config = dict(
    image_size=48,
    encoder_activation='gelu_tanh',
    encoder_mlp_ratio=4,
    encoder_head_dim=48,
    encoder_fused_qkv=False,
    encoder_width=256,
    encoder_positions='learned',
    shampoo_beta=0.99,
    eps=1e-08,
    steps=5400,
    batch_size=256,
    weight_decay=0.3,
)
Rows from expert 15 of block 5 of the encoder, named by matrix and row number. Rows with one number belong to one neuron. Each number is 128 + 32 x the weight over the matrix's rms, rounded and kept within 0 to 255. All counts start at 0. Numbers have three digits each.
# up: expert up (encoder.blocks.5.mlp.up, 32x128x256), inputs 0-85
# down: expert down (encoder.blocks.5.mlp.down, 32x256x128, transposed), outputs 0-85
up.30:145136137144134089110138114143127140122106144168081129140154133111113111136159140127161112125116135143118159137118111107161118099101132185151114135123089112124096123171165117167138143127125171081122127120097109177152201145128116134169150181135155126124118134
up.31:087116136182074145146110131155142122150149099130142102177134088092152145104114196132202154085139155152110117107139158084141109186156153112112100119143116085069141114100173086146124156148125119186104177070113112100098130113158130147080138215140135149175133143
up.32:141120136076156113150149065116148096142094119143110156061156121112102107130123169148138113119146091116147131111101165098084159126152105167167169197136150106111182107129116095086142114196134151132135075128122147109119156119139151167086062096120090113119159092
up.33:159137159146111115187110162087118130142124114120121148137139092073103112145182070113143102144081131098167140104107147130123169161125102184102128102091132071130148124146162154170115145104106113117108102145158119142128142143142121118157167101139132143144131103
up.34:151123100151161125114160066105163097139157171158107080179105147080104103186209173148154133116083115255130155181200091162114139189130165065205084064156139099106110119110147100121162145158102190195133123099088141176120159111128157086082151120133130183146127182
up.35:140114122087135135135099091165135164103134134187064133163153093140106137109133096076174135106056091119171150125111181171112119096139126076117163096140102226168133098148120092147131137107176145176133124063111105103097088164095139102157175110122137150128124058
up.36:137137083128133109030120076090145096103145134174071122154072197083121159142088139046130155104135171182159179081102102136146075155031051153097089059136073116130136193161174115152125089112107116194200056126047098146163147118071161110162119089094159154124134115
up.37:109177109131138160167111140117181136095148143126116104084132160133138101164136118068094167119149162152162079111070130134117115145109117198103106144130114113111123132106134131113109143131142085151130097080113120137220173110149059122143110153106091127112119097
up.38:128116127139162174099112157140130094110124161145139129163110121119175142148175162119134152107127146091111149127142123117113128129034117103185139129138096091134091134133131121056119142120161150112090115184141218102225161103085121061108114134116169098120119110
up.39:101137115098135113154120142157111116111147161069129123130114068089144126160140086223080129109121119121064106130130099083139111090084113124167112073160154135154176134104085123167051110155115119088164117117182145118071149139109156091077155098189105118099117096
up.40:121119120166105146097076165108131119162123101134171150146095126123122089160152164113137143114122141097134150142154139117146089096148111109167129165130141116089128145069141144125152098106121111163126127143110170120125188131111087140166109074131106132141100130
up.41:132135118154160083157106118122136148139142102166134133121090113149114053126154174100131103133119103126106152126089111124109084122126137135163098095115157100087094155083121115167110150127178148171065106090167156117124134121132063124104154122153134120121133142
up.42:123151135125116137124162137117151105192094136137187123099102081170144141137169103183106078107174105143117092157210144150083111117091130149116201138156112101192164116095117137139099128147164101087115140115079196092145114152086110117121200082126202057142134149
up.43:129117093174105029132083147145119122167165091117191122169161130142095133140140144059049165135105047093099152150149168123188130117138177088140124155148143145145210071097116120096137063106188135158062063069140136106188103156107006145053112168164125142055079074
up.44:090115136079082174186102137117140094134160148087147177178097199110134180091176095153109177131104114122083079111148148150132110116194171174118079168146126177179120149140138110067088122140163193137052100070157189094065070142062158130100161053088100032197143071
up.45:109133108157141163049090090151076147184106118092084101111113176146159152124144125126133089116103103141162160112108116110133174161111098111151130106110088124145140132106121183160113105113139120099141115111132101107181142169112202106052147096128146146087119106
up.46:130113163181123078046102187157113166146158171166123130110117146164106084072130136098201122131155161121103111096056082128171151129165162131125163149116128143121092141154143141124076126163161158146168156137132071072126164148100092161135203105046109096156107199
up.47:086119134136138096121143128143115142149136083101116147148143091162144115102163115134118132144169145156135077121134081111082133127133159097128114154123155164068126126169169129136148132150106170143103155145160119125148171135133138150192171126090122118111144114
up.48:108120096147115107140089129122160053161100114137131105111142122132096139184140109140105148124129111111134169099155099069144112120090086140108114088154088147098121155135155133094119147130170105128075127155132129122082119131133120123147084194175147142131126121
up.49:148148102104147158064138124117179103111125162100136109140158059124105137221119154084115088100152127145117142139123138164111100092127116130080123125133116094153182089127149176097128089161144135139187112143107101117130107151057090116089141130122148116125105163
up.50:101146082075120172144102147121121098163117176116166137168137149101105162146132200084152129127125110112097151135144102205112117120125067118160127116151106117110118080191135097119198138179076123155085143123145206088086109109136143081125152070117132169080101113
up.51:127127114105139125094119102149104115085147180095104106137059168151125155099132129138125079088105098138124112108104143120093128108111121143205170100150173161103103133161096133153141176122108153158179133137158173074077118131127178127192118059093138054120139171
up.52:147104160162056145107206099120099052178134088084074112111158114117151111143163167140117064126105123143137126086137134178121113150163150158127115154111141133114121127126097161105078158103110137113132157121106127145178181107104102053196146154176122085102183127
up.53:127135094108098097101139146147135140125109142161133098121081116167135117110164143170079136162105128170101110139135102109094155146089112108110138094111110163133140158154078153082154137092137105132128138131108147182137126165089161149117135152071133126066134111
up.54:123111112178109114129150100144116167143104120146123116117129173159133168118154145126112163134165155195101155151150112120170126129203101098118184130132107141085087136175078163135114106103170096147111116149112128165169108115131055094154116122112110133125167177
up.55:113144132163144075146113135107154106146119187153056176093098167092158119136132145096149155155121143138177113128142102151150196172069150145158140165156128145102207192175145188160096077080148138134162110157153160118105172093119095123087123132134132081150116125
up.56:163108122125152154111091137120105068116096148087105134141095102105110128138145182120097096101132128128137143135137132156109138128092129095145185110132111091125132150136125108137118169107127161127151154107119109171095141131121169132101141132158151132136133171
up.57:123154112178136090120178077117107086128086162173135139113112094102034070138211150145141155095117138180238120128137102134070161195142175077086144072172160092094124136118124161119194121077140134104081133131115140207148088098123137123166103122054137159159154134
up.58:100118095100154159163106080173129132124162121142127145136117130114153130126138137079133139079116097123148108111139140124105140119115121136104094103113091128121097106163119122170165153079099150145132110124144132166142155141130049100149076114110132123122180102
up.59:082135142113170168116141091141097131090124159153124114118114196101169162081144165099114126157182071149049126117112120047180139166106109125165103091133167157122108150142129163129169110178108108097175134091096135126149142163169134156175142103101131206128111100
up.60:124156144190132138074129150200192152206104069149132127131117122158111130089151158101035109141062117053173226163164109175132115076160146137066142128159022142104177063121159056218180069131167122159120140186081082184061114145105147147082076127096128090102069167
up.61:157103144112130166254134106071101083159158113136134080157083169119090155213125048068160091105086140102139094132155112138159127099046195127136130168124173118129096142181140131158091084163125094100147111080166094136138193158152166122160133117144175175154112136
up.62:147133147112052143057128087115194067103098130120140136147152126145131130091166122143130107123109132055120087162114181117124146117096132162093160117152089182135175130094130089132069143100162115146110116148139162116125154108103114126152071152159146186128172091
up.63:114099129120123130109116130137118110157120081125133146149137098101132127103145096101131105137116139116116143120141105121154152138101122115113112135145107141115137132143146126159102186114143090120102139131166105140123110138172158138086101097143128121120117165
up.64:149114154132109152183161084135160139125142134151065095146137162103175136144129058118133145169107114158145086152130147116114153135068107119156122101121113121095128165132124114149116135079140140122129112067087108127116113125161111118160147127109145156100148095
up.65:219146093119102134156135129136116092104134139153099160114134158171062137114138174123104142129098103142100092079119126103151151167119137162121124042112119057132102153139120139135146144130123150119104144186156162097147121161126152115102087137140130125141114093
up.66:163164150155128147125118151150113132123107128122007149122124159122111121092097058125112155107080086199131113125184122160129165144164090121113126110162070091166120116163103130157085155162111135071139131144106126074157184113113158087128134131134092162132147148
up.67:134154117101184194118130144151099135074135162124186153122134134160203097174128119120137128123165131081141096088152134111122135067112134115160122139085114097123098115135149095124128169118082096132170121073130102108161147142110133153124085158138124138125141129
up.68:178102181116201141173108000151122155145136153155146111149182142082145121201222187104095125106057126237185084100182160161108114204107174063100107104127101189145135128131143130145103128103174137134078136131089181203158009135161119124077092122198097167117139119
up.69:085120118156111162101145158146077082188152092144166108111135172139168086130137148124164112117160118150150150074182090081130126083177156180120109124129144094119098122159166110170115095096147130166104108125149090063152159109108076140145178156101139151141158167
up.70:151142080131133186131112118120110135146142122098097130117092106162162081136129159163114139106146104143081139127110138098126092177091106132095152140124160116112153104096096138144103153126108098150109144138127096151139174168126155133103123128143132123106112133
up.71:155113141199106156144143041151103163120078131128161128133117159114027115129100174151082142091110217097108115113101109114105083119202092115101124076202169129100139120147151046147147113116124171101145146129091112106108105085139132077147113092102088150145116112
up.72:135086177152116139090138115077071140131117148105104066057087091109090158158081151137108131160177100133120158087107095088122131121146122164142163133138095103151125125088100195119136105127129157097115127124120156163163132142136213098200101134098162046100091125
up.73:067151139124123156049147128114145084105120166147077156113133128141147186137166134079096137122144115052150144080165187143169169193130126173131164076103124129145117125128095106106102090078085162134174105183116052158145076158163150147102200151148061119110094114
up.74:091145151166137121100097130116152118132073124120101139146146150126169141136143064146138115112087141126147215102127136131103164144110108081169135121083128092139083063143122101135160108140096148153190120105148161068157196192118104132118193072157143114120137136
up.75:130140142115111191224155153120130118103134081145155114075056126138091091134138128113122123150071125139202082140124156095146149167100120087098102155173152128079120158148106084094152079125176098108177160163133123115165106163188071148082105170114130155139127153
up.76:066168086130143188100118117076100109086109133098105124108091166139092147137105049074142134116177128108116050098068081156110046177157200117138133123092126129149161168139131127047120131145083171168119109114140113073130159136098155152083137110096171098172133092
up.77:102157194157075130166186030099154095154054112174158144145120153088155161130087069145089128169026134124133184096100107034093196141073115117086123180119149153117102106105156144060118118090106146131137139096088136063136176145133141078094135107092097174162119110
up.78:163129168157160123122125159130110115106208144164094137104177157154098129120131132097072162145108070085148109164125129118090108131163120097121196187092141114110133074106139062146152133116143137140090111157096182069095128154104096137146087155114088126112150104
up.79:142125133144114136117137136113108151125117127124092117126090100106117137138085104100164088136106135071122124100119111193110088128085126180129141158124182117130137166115155114125110131177083128140139136110158127078138200151127117150075114150132140160154150137
up.80:143139155127108077073119185141119153210161107103129103138122131117172154110158117122151131101118095099107171115149104097154172102056125122153171174140109107114196091105110108123082181135153074163180156127143098127107138121106066121102073128131119143163068128
up.81:116159150150121118104142150111165055117111113150159047089099117133052149191122134140096084149111138123086130133081101117122131086087156146108161092097092112167150141106137121096100122100133116170095158103123088117128088139133138128120081116160097067076125095
up.82:103094119097145142104134090126126073131128068116166103135108119086066074099081195090176100127076121135048135111117042144095117145042076140158106148100120156149161159136154086122107139120154120194165140140125071119158130114143108120127126067051113093171124166
up.83:086178070091106170219097153034166177163063100134110135128170182102181090166092255098099093104070128169157149186099215177039183152102104104160093120106055221141199070240172223094108119050081083145162164111129131100093000156099153086138073188222087088114103041
up.84:128122121153119150164132172095166126082134131189185121127096152143119114124135086095134115104158146132123170083141128121134140140108168137067154164112086095161091135127171108173102087071117097135049148163129101101110138100105097103175160101084163080057135132
up.85:168077123123172067053085123120123104114180166090122082138145104134089189174167119120150111136082115095084076160128105099157121174145144135086096114142139145128125135123114115178171176121105135119101131094152133112138112141159156070152124129196149144057120204
up.86:148122111151145100140092152140119123084133135163170135101147130137116118167138093135109077117196136112175121085098147151140140131094175112081105117140113092103076115141137166099110155124134160115164113083141134207110157174103117136124109094115105153129134090
up.87:101057130129136118158069096099134140127144138126181099142128130128130133142140163099157126120101112179133127093107093140139173117139138123140093158142161109111174138080176133096091131210089135119140123087117147104151140122116170101101132108095135138180103053
up.88:098160132118105195104108153105155151049070123134205088129130130207172087103079123132183126106056121190137157112117163102100163050153145091187168168114114139171171144131107135075074127138123116139160129128111135098111130095090073106191099216097149161136114124
up.89:137180127148166174112124137126138113111133092162122153079129134119112075102093116115141098135145118105141127134118140125127135126110142122135152156161135117110112140167137088087148101162108128102152140122152137088136160156133133121137132128133131126131082098
up.90:148152056174067148115203117146103080139070137136120113126098136097120082144174043172158126104133141159210135073071101115106088100118059158156153075157147094086126139105125181137142109088176139125141170081090161138161134126124158109221148097127152086094119220
up.91:140097117093095135151121142144123107170131153145148165154063110142114107139117127207120068144138149125157096113132082107123137076138107176122162128117148130132108155149119113130123150136151142135168151156144117101120145106119116090162128081118133189126113129
up.92:144095117174111133146123134099089124115135137134038102134134195154144142155084095122175149120116100111185009121106099176136153073124080136109105090108148095107124086115128113156110131166138148092192113150111136122139133169119126068156149139170131132051092118
up.93:106121160159127086110135125158137097104111156126101134130107156124075096152177076084180105065094163111166141148112126171126122097125159134105144131107108100125089171122096099157114145143124151109107141142145125132108093096114118161188112118151082115150124121
up.94:117105113105203152115144079112102193113081132151114101140145063145071155155209073183131151033080098135129122103164148125086191175125146108142094084071153056109122121137107111107093197125094153126022157099103203135151095138074024090155107139136148180172114115
up.95:098186147107124046164104099119153150147180141129141118109171106104109179163152079145136102088244137040092157059089137139055171130109150148202161020037073077156111103132192130126093136220125152113140123119085192120115077127145234181180106132066167121123158065
up.96:113116155094136145175157173124118167129134115137099132124123144126137112148129107103056119182110082153109106113165100130139156117164070125081108066085136104090211165073174127175130142067144144150109107145149115123157089131091100064150158172127152147116195136
up.97:135117136122096109133099114152127121079125110113100109112130115096097141117123094157123148100094122086063109143134182128156095125157167125120106094108170150162136124104125136122094165108127118082104116133161138131117134125159187130112089123137123135142107081
up.98:104175127164123137116100100145142094119092180074096102135143121153070146196167094163095164127103087170101091136076125094126144090117143119088122116147080155084068175145135067109105141149130129109110143116136113147098074114201153085117087142178122142107072089
up.99:107113149155074124198108121146113176164129166111076138142116167157130154098120096125186154113104146158098085157207097078144070090197167159073095141084121150142078155188018140150126057120183151148111098046138116106093156147147184137123188042174116181141088180
up.100:067159077167089159164076155167123196109137110129126138191116102068152143140128090140091072168152107097201052134140111131164095052174109087197152118177096160158049120070125070057121105153156088094149127118150109182089128163135124139092160129123119163146178099
up.101:080124132171151065155123239121103206159132178100147122100182136174149114121118162067085140136080172225113141119123082130116151122070102075102132150117131164145054086111084124123185128198131098104086154124136082177110070106085114167153163092189147104123153137
up.102:142117167108129075131123136136109126095087105093105137116123188177154134086133088065120111099152095157131094117135125131087172081139137129129148058121192121138152047125092178153155140057204116156137113118142162149091128139158142127217153138122168122102153122
up.103:132172103157203172234090112123081145098102115176143108144139105148139109053102073174112121177076096128171083082105039098154066117078071100104125152166119164087147153145079137081086127076122093044144115132068129096106095164187128185132121163114107164100114136
up.104:113094156137138081146164078134147138149120120147118102095142082162088129136113163146140093174138114126116103163110163158131139106207155147150084151108119124108123156147110080133151154125142122128147113065166140170109164123097109112175084107141175131152154085
down.30:167157131138133124098116090134120129162146160127144117124123054168128160082137146147112132125110095082160078127162143140153093182121138157096108124143134112104102108124118107162132104126146119139113105127118163107134129117241116087147153110129119112132101128
down.31:126125079095113117106096131138109120107116126118159103143100120155156146167136161149123140132154117126111091173122121105198121107092123158153171123103108152127124143160165134171170098083121091124186121171140117147150112142190116126127139119155142118152061074
down.32:154064111183120146143095104134164186049146155149080111135095047174108125165139048131113170091143130133162093128078138138106074118172063163121099092114084093144144132151151116121134150127044136110092141092102126101138151123197128201101148100099123137137096106
down.33:132114080139090088098164164151126127101117113127204103143088085146131135112111177170126135136150126133108129083127114105114081125112132141160178122136105135140085120129131118166115189133147102087119139132093114102105115130133146095137113081094147031104136092
down.34:092118155128111125034122072147152132137186206144078131119159118095069134122116054070084146097085138174130044151097104125113156136161136155093122092151118124119101089191091126182136177015120097160126123169088140152174116144146135138181162153160185101131162123
down.35:121157145108126096200134163104058127158112161117138132142159152159107108137076153140123101131131124118121110186107102106122087108230163125112243132105135081112115164086104171127113092137138116057127084102144149119156151132135117119146178188148141130179128179
down.36:117147126138120137211071117194122159140103166115150165111185167152138086083137058156150179130098162116139101112144101102169133097104144135076182141203117139115109128150106109104137126134099105100053154214091108115133158165160151098170116124120165162138077167
down.37:118109127125118117160109182121075110176119120162090106120076090155144151056109117174149144117087130167139126077202163116159108156149071091098112114169167141137129118093130147150166129138160099110144188186146155183140130126107145041116076087075173173083067065
down.38:084128165067095093165093135133107139132115109131060147126138119184125127162148125174065174149148145168143134041126138073122086090106118144092113130198183126146099137103163163128149152114083127141140188120091080135128101134138101139132120098173115107174154084
down.39:078129169151158091098126125090091123115089129086096146124156154110110121108133194113159155149165122082151149132098152189073198079109157156101108133100143189163114140055160162140130137168144123131141090134188119135115150053155140221150061106086069143148202167
down.40:159161114096148098141105151144123130154126119119095091120157156197110128135107151154105102118111140073094165135121115134139130070159165118110081091166182155126146129110119119133143105137139111105062091117165189154115116158091138172076090175109128081108172177
down.41:108115083139150149147153135131139108132145137109115094140102065146122139073106123113127130124181152120102131136194117092092154137054103163097123162165158116135091098147168220129132124124168103103102168108113145110141147127071163149112115098092107064098138095
down.42:082111176119089144140114127134159182124111129142129151117181118047163131128111178173193125153148153084133118111125121195152055032073084081186103106174075110115172131099147043141104133134119146091075138110123151132122110120097159169121120122173159057080131142
down.43:140146102118156144186089168070145099148132134107100103136088196169102161144155155135119138115147131085155220152136100126141137103168171148148168197133198118117156152127117109104117093130165098156047090115172130129138134134117061086077036152091107041127138103
down.44:202096087140164075145126095099173177107132173121091132159104155068159164160021078062131161171110139156203141073133105102089114089042095111160136143158114111127255143140142128150139164092102143163170164124145084185101097114085150127095165065135112133138115115
down.45:115189104049171150140127154111095130066151187128120102139138115124166106139150123191098156136108091112098122169073101122121130088108139114140100132141130106141113127100124125159114105199141086114148152131121159166100136081159146184088058143154134127135132188
down.46:123162161187086107098108081154105125127138143119126160106185142124185099136178112168145107110081074124155121096202125165081125122139169143133176133145104129140099081141199078107145129093158163168091125119128138148182174115128155083142178108133129128090191133
down.47:160159131212106127114120224149141136114154149124126162111092113114130136150110133154149159118144112080098126097161118138189111147140158128116172124137155138151166136116143126160109148100082139107184144130129099149118100077151094070107138143166128110157117130
down.48:159177085131117134083095132123133170109092130134132085138131132152140104108159116115133118103119143144132120163121120116094128173134113100126096098148117129126135126141115150138129146112106143134120143123116148081133092125158096089114179134104122151149164087
down.49:159118075165130180156111158122097198159118132142106123141152116150203104101061160139110149106060122137191122099177129170136155165144135127118123145063101111162141142141113136118109142120180153103101123187125143129202151104087106167169103147108137129095173183
down.50:165104138166103140081083104155101144098127141145194049128162172136123169089125097107132151127138122135168053139115152149124097060059144095133166065143133143097121126150118168120098154080134116093131138178150091164176151119103115121166077139234138106143127146
down.51:101134113146162114112100117125149144132073122135115135135166045113152106120115112137123121123117125181172109074085121125100106088135180127082114229172093156148174111083156144186153104098128131119112161097108098207124109082179148114171147181164154142134064148
down.52:099146143114174151117113068134099138113125146146120144107172058150075158079128121123150136109140110082084063100127159146090134081144094091116147060145120132128165106079080106117132067108121172096089101120150112114124143153147157187220107140147142180124123092
down.53:113137152157156140107145144143134101159142170101083169117168133102080090094125116085126146134124128117175122119171131136083135080102147130144114136163132099142143127091116155142146144099056127104131093102145164091123086151105160165118113099193144203162109124
down.54:143149148136077123173143138081139088106150169119119125139101116182104113104115124151118164126054099125067096107154134136102152228103124171138171129104215153129139125164122168148112131117142163117154126094075165147099149153137120155131072085157117152119138118
down.55:115149124160128159164128108149115104124132118136122170137090154141131145097148138090176127126167132149130095188091145185049065120183111116078134120128124176137087131151140046141102135141071139138151120115152009173118122136138099135147151135136085110124132140
down.56:116099109132140131132122122127120114112103147143140131134153130094146145131098082144153153118098140129123059127127152141073133102086099142089171123134104136132108120146131172121104120106135127097128087091113146141130133088179121130181130142072129111104107107
down.57:155091123116075195114146083137115087128138115132115138118070097145108149083118138104111112119117185151042049106126141180111082172105134124134180078174084131077104133162074140148079140176076140072171146140114119058126147095103092117106099099157116140137109079
down.58:147160092123138104102054154114123145126169164122176129129146086119125090083147087128103142136156147169090174165113124084157110124182125164120139184107170099124056113122086177117145152145145144131104165144136158149138103127078115136130117108148125137144101156
down.59:130164084143162111128124108167161070114159128106101132099133103118037118158126096130134158123085080146182137108112133187132119104147115065109136148154123174133160112106159186105129162089077094179133089158137149160139147148119163015121161125174120126138088157
down.60:092117067157187159148106144170137235137135138129170141122177159141101074108149130097193107153058131197133100157169114175122130109150188102079150128153126113134075139106128153099085108108150151095115138116187105130154141131107134085129170155169110172090087183
down.61:091089113153176112158128168113113134178149112123159109113081083153167154138138126128121113162158123144142180085109128126131092165138108080110196175117132138096106145105187102070150170104147090141114115122177112137107111115118122074214193100120136136142123118
down.62:109108148091096118119163139128084156175161126117137123114113107128119120104126181048143108126115108080160130133149139154138125118172041159158101136126154093118093122196185109154114054176084161142116120116138113143155111104114066111149164089132089187142116056
down.63:118128140102122114084066116124133127139131085128160171140133137134153143110150083115097123127150121125098161150105104098106123123180129143138152142145123112120090126143114079137152115143142106131115069116145191127139134094128115151117142135136148150153118116
down.64:088131138105133161100098146144057142168129157120155152124135114072084134125166129160174167144167143121094134133099110115105145137138152142170207115123147094153093108118115164125136115146106099131135135142097187137149120102212178127133145105113140115104070127
down.65:181092093133077243115165114177169101124151163090137134109171087119136128147200107125098138153136116105143152123114130115109115099128163101134181153112083170149132127094106139100162099087088105119091172145154133101138133099107088174180118098156120181125120084
down.66:111179132112147106082134101120160128163137088123107118134106194085170147138144165150125128111136103092096131124166105129120186215123133122137214171144133093129097125038099138125077116101141147138136127112100132187154095098127159119206085077168135104108160152
down.67:168124110125118150131126075128134141161140095100129141117152125129099095092129174192144146159132145140096161128070119143156164133109113118141136079185141121145091098112155165148119126131147104135181109124162132134090102127122094161120141120098132182122112113
down.68:150118130125151148167122129115159049174142162114069076075096129069121082098160106090193178133092126240132106216113094179098115142084142117136111026147136076140116112186172092185136116190072105132143047099109107069156111123134176142134135044111116179111028113
down.69:176185163183097129121084152130101080132146076121091150111152109131068115078179119138159136142147125087056155185077137150142104151145129150094103137114117154141055111139132128135104118150147108085162125087081133131064107121144129131094123141123110106152159168
down.70:140117123104099142115105133148099152152112136128126103147133092099145119127102114159124120112136143115139184138145096149167124119092165150155157146129093107143142128098151145149152123112136103129102145111123161132141130111129155163145150094147125146133148115
down.71:163144143133077132114095179128117127181156171112107133100104091169130132119106050110144134113117160007197130113180117167086166140073137157069120123139134121132150099069107119137092138107088126161135168159138170152146117114118098045180061161218123156141103090
down.72:186140131127186106132156103090131137140095106141109114113097168111068071182116131082138071094133117105149163081123128133160095138099119127042154192101168139138111137141089104109139137122171160116132085126131166164113106135131115158109065092135121130105148133
down.73:152143102159166109139134139155149129167176124136147156116119112171096094142052061160150104114114112105082115146056148121067115146112138122092111072187124129154156098199161148105104131100136153094106087125115143099140113129111129085161078038096121141108090162
down.74:144137119089112082145147118131115136098135154138113176174152072154085139111100127149171141111088123171077100070103110137123193132082154118123098159153125076147101124175158201169175158136094080131097127172116116173100186140087142164172108158073124195165096153
down.75:143080129188182149102101167101167125165093099134082161097157098100160127139087124204128113159061098159136139167166177095122104114125188083132162138163143143135162142163167109167064104212161148135043110117150058126120132167135143047158089126113147076156072060
down.76:197154134169114152139120167145098138112122118158144157093149182148131148095107079126098164140104149077134113116134138118049141093120038075099168129162147142165222120142116088116110130122125100154166176131152087162099112144137132086116029120093092158094119142
down.77:147139085054110174127139129097174100095131153148150148093143098123075124071123176140133151109173118174147085091105172127093142190203093109137152037143132079143124107126143141120103080099053107109142073134183143209102194131179091146181081230127114155168117128
down.78:122168165124123096148122172135125154101137078140157150116140120126099079096099133137092086123136143000182163184135096186220131141096166164124054100101142117144091143159127073144101097160141134132161148122122112117164154117170138107090108168138086067108171217
down.79:128121166139113136117170095137129165080157116117136111121134161153172118152074152132096093110163101140125144161114096129112110146147150135115139144132089125128115116118162114109155117133124133176132085111149092179100157121106148101091165120084110117124127096
down.80:137149118146103116143103109125121173114139146100098144146159176116131092139170132161103133141121075089132158154132110158089129115117092102110176135156117093148097120137107168181173060171111139105077118147113153078149125154141082175119145157081113134151156115
down.81:144130111075114106171152109131112130150146139146146103127154166156143109133127126141121120144153111108128161167097125134167133105096119181141162151160127132150189105163130172097133129161170121119127075145118119125163129167094136147132144068131127146132154123
down.82:144166130184135145144084118120130139124094071144129142117104128117174112131131057110137155119149153063199077090151120093156067084144165143091212105147096142104135094155183131156144137115161121091096130117093103154132105192142122222159148162152147128127110154
down.83:205072084060171133208120086146079066088145148136138087147130132100214056166085018174163163137147156107196098183193135076195083148098057116119098016124130053130139137122169146086104177215161126072122139077141154014157150105117226178117153091085150082070128188
down.84:080167170111160134152117124122124105139132119141188125122116084115082124119154165116137133153120082157169134122130151125120075148075144215105096151149121111100008150144161155150170205114181141118156137102093120112128134099127146129091111112154130132143128159
down.85:100092156111113094154193081135150147134098175146109132121112132174144125156088193098089166129124128083122161134062162175123172082126150134116097181111123160117079161100141125126129091147164133149097136122130114160117149048160073175160129133124121174148143099
down.86:122148122146125190092146110151186161120127130118125116130051131166127159133125167174058135128089161152124087132114152143076157144120124137068148107074171110147080118131137122163107103111146104137169118137106172059145111107093163136170135144144112138101140173
down.87:156108131161111197124116210147117137125102157143124066117101135138123146140112113180137151084136188133145123208131103090160099138124103106116162140143146135148140115103129065118094122096102100100104140186160146108112155124119132152143109192084095100124133176
down.88:136162086126147110146151131160092141143108106108116101123139094146152104105130064185151105144102131119118056109176163152172072032129102157174126097107095075132129171120111105145213084161236118093088144129060138208163103157080091056155175158054116174149135123
down.89:145116124145148137115115139147135110104145136102165154132133075169144109136139154114073166101127135149154126093107134161142065119161159112084058168187122156141120127131157096113088114138160139159136089143127070132143127107099110066149135141113130124124172133
down.90:144104132061069127125144144093142147153107151139141120115165090160151093128106109111154113107048121104133087151213140097131108124171120127187100170084144099172094096131097095116145087124157129127102161090110144163084165089113050084142078214158155157093117070
down.91:126131152164107115099109144161105171114142131130100063114100153114109147182113145146174133117083135173132202102186113094105131126160085108078142137141151140131127136136158137135130124088151146119117148118085115147103143116128100112116181152170110101152110175
down.92:178149099127175092125163095130137170119117109129141159104191098197124117112126188156138177095121143115157154190206127096131120220134157078080128145087182154113141162109142133102134133106187096095107162105082130107162148179205142153166107175157084168148114153
down.93:132128137164102130098150138123126185136094122129148126140182124158138150104159189136075148131112145047137132131080113103135132130143133125115127109096111124134090137187121122169065175155153127120148133123089165130138129084131144149124159128121116147138159162
down.94:159148140131076179085171105159135167088171139121164126076093112052127171155146142078072102115150134255160098113190137211145081151052123089154055051179050137146174112168113165168200132141134112120140069125138111192105128150187176182120181111173155128093074113
down.95:112079104074157152192168140139078183091119109152133135115047089092152136118153191102112104176164129216177110112113104139164003129193024090124096204052136122110154128126157088180174161136095146127136126152136088195152191110097080220099118110081098151098105149
down.96:118131134132111102123162088090123106220155090119116145136078154063164116142171099102167165130125123149096111204114158078132158160128144157182166094194149102089091121108097066109092165200150094168142111124113089082110150140054143105105178098071127073139102099
down.97:138170111131130068090122076137117130144122162131110129134098117122143132193123111162102089125125134129109193117088136087133134154062160103122185122125082121149163122134060144132157165121134093148100110129141154122090115117156108113110175138140135054147179151
down.98:156060098158169147166145105099175127160169187096146120157078139118103084144186160102126128122174102198149184118140131129090173170109146152103152131097186157138196105136152144130095138110109070174124135121106130129156097070167112176130115089079139143105157120
down.99:147084181125118139127158193091139065061125155150120133153197076162180150135075098105041132157042023083083142124135151131115133185137134175168176198097127171120255201077135141084203134134112144075107080101102127165118085088177077108144147115163124132195098150
down.100:138154119118141115114152125097103131172128117110109118137131138170052051077062101124182079146003094122082122103178094092113160144160151170111110119159148158167121128093153119131164059168115148113154096146159162117108123142070155138128146162104151100178170161
down.101:159156141108073142161119147151145105187112156096109108151113213122151099126165158167167133111136111088091112126124132105170131109209144132150151083203101108112168114158135100147120206130113152096128137121130132106140139144098173105112116074099060140167146123
down.102:165145110163114078123142154120120127148112120115160121131116105150067120152156098136145129099155091126114133135213144137201090135098099092149155177085116123144137112150131117156117153105155131112117103129124152142110107097075135074093144180133120203130163109
down.103:100160110059149132081182159152182105148105114158076134116096104120132101089149136063080091138143098103140123117169160105101198153212210056171142184104130120145112130130144160159132082137128129134134103116121140163083059152092157100093061154170120152130071069
down.104:121105111119108128076116160125122156080139074123160103131115129161140131109102139114114173114133173082131120169142111162141089163141109117113101161152132130072178116155111136113207083164142121134127165146166139086144140136069094137103132156124094105099122082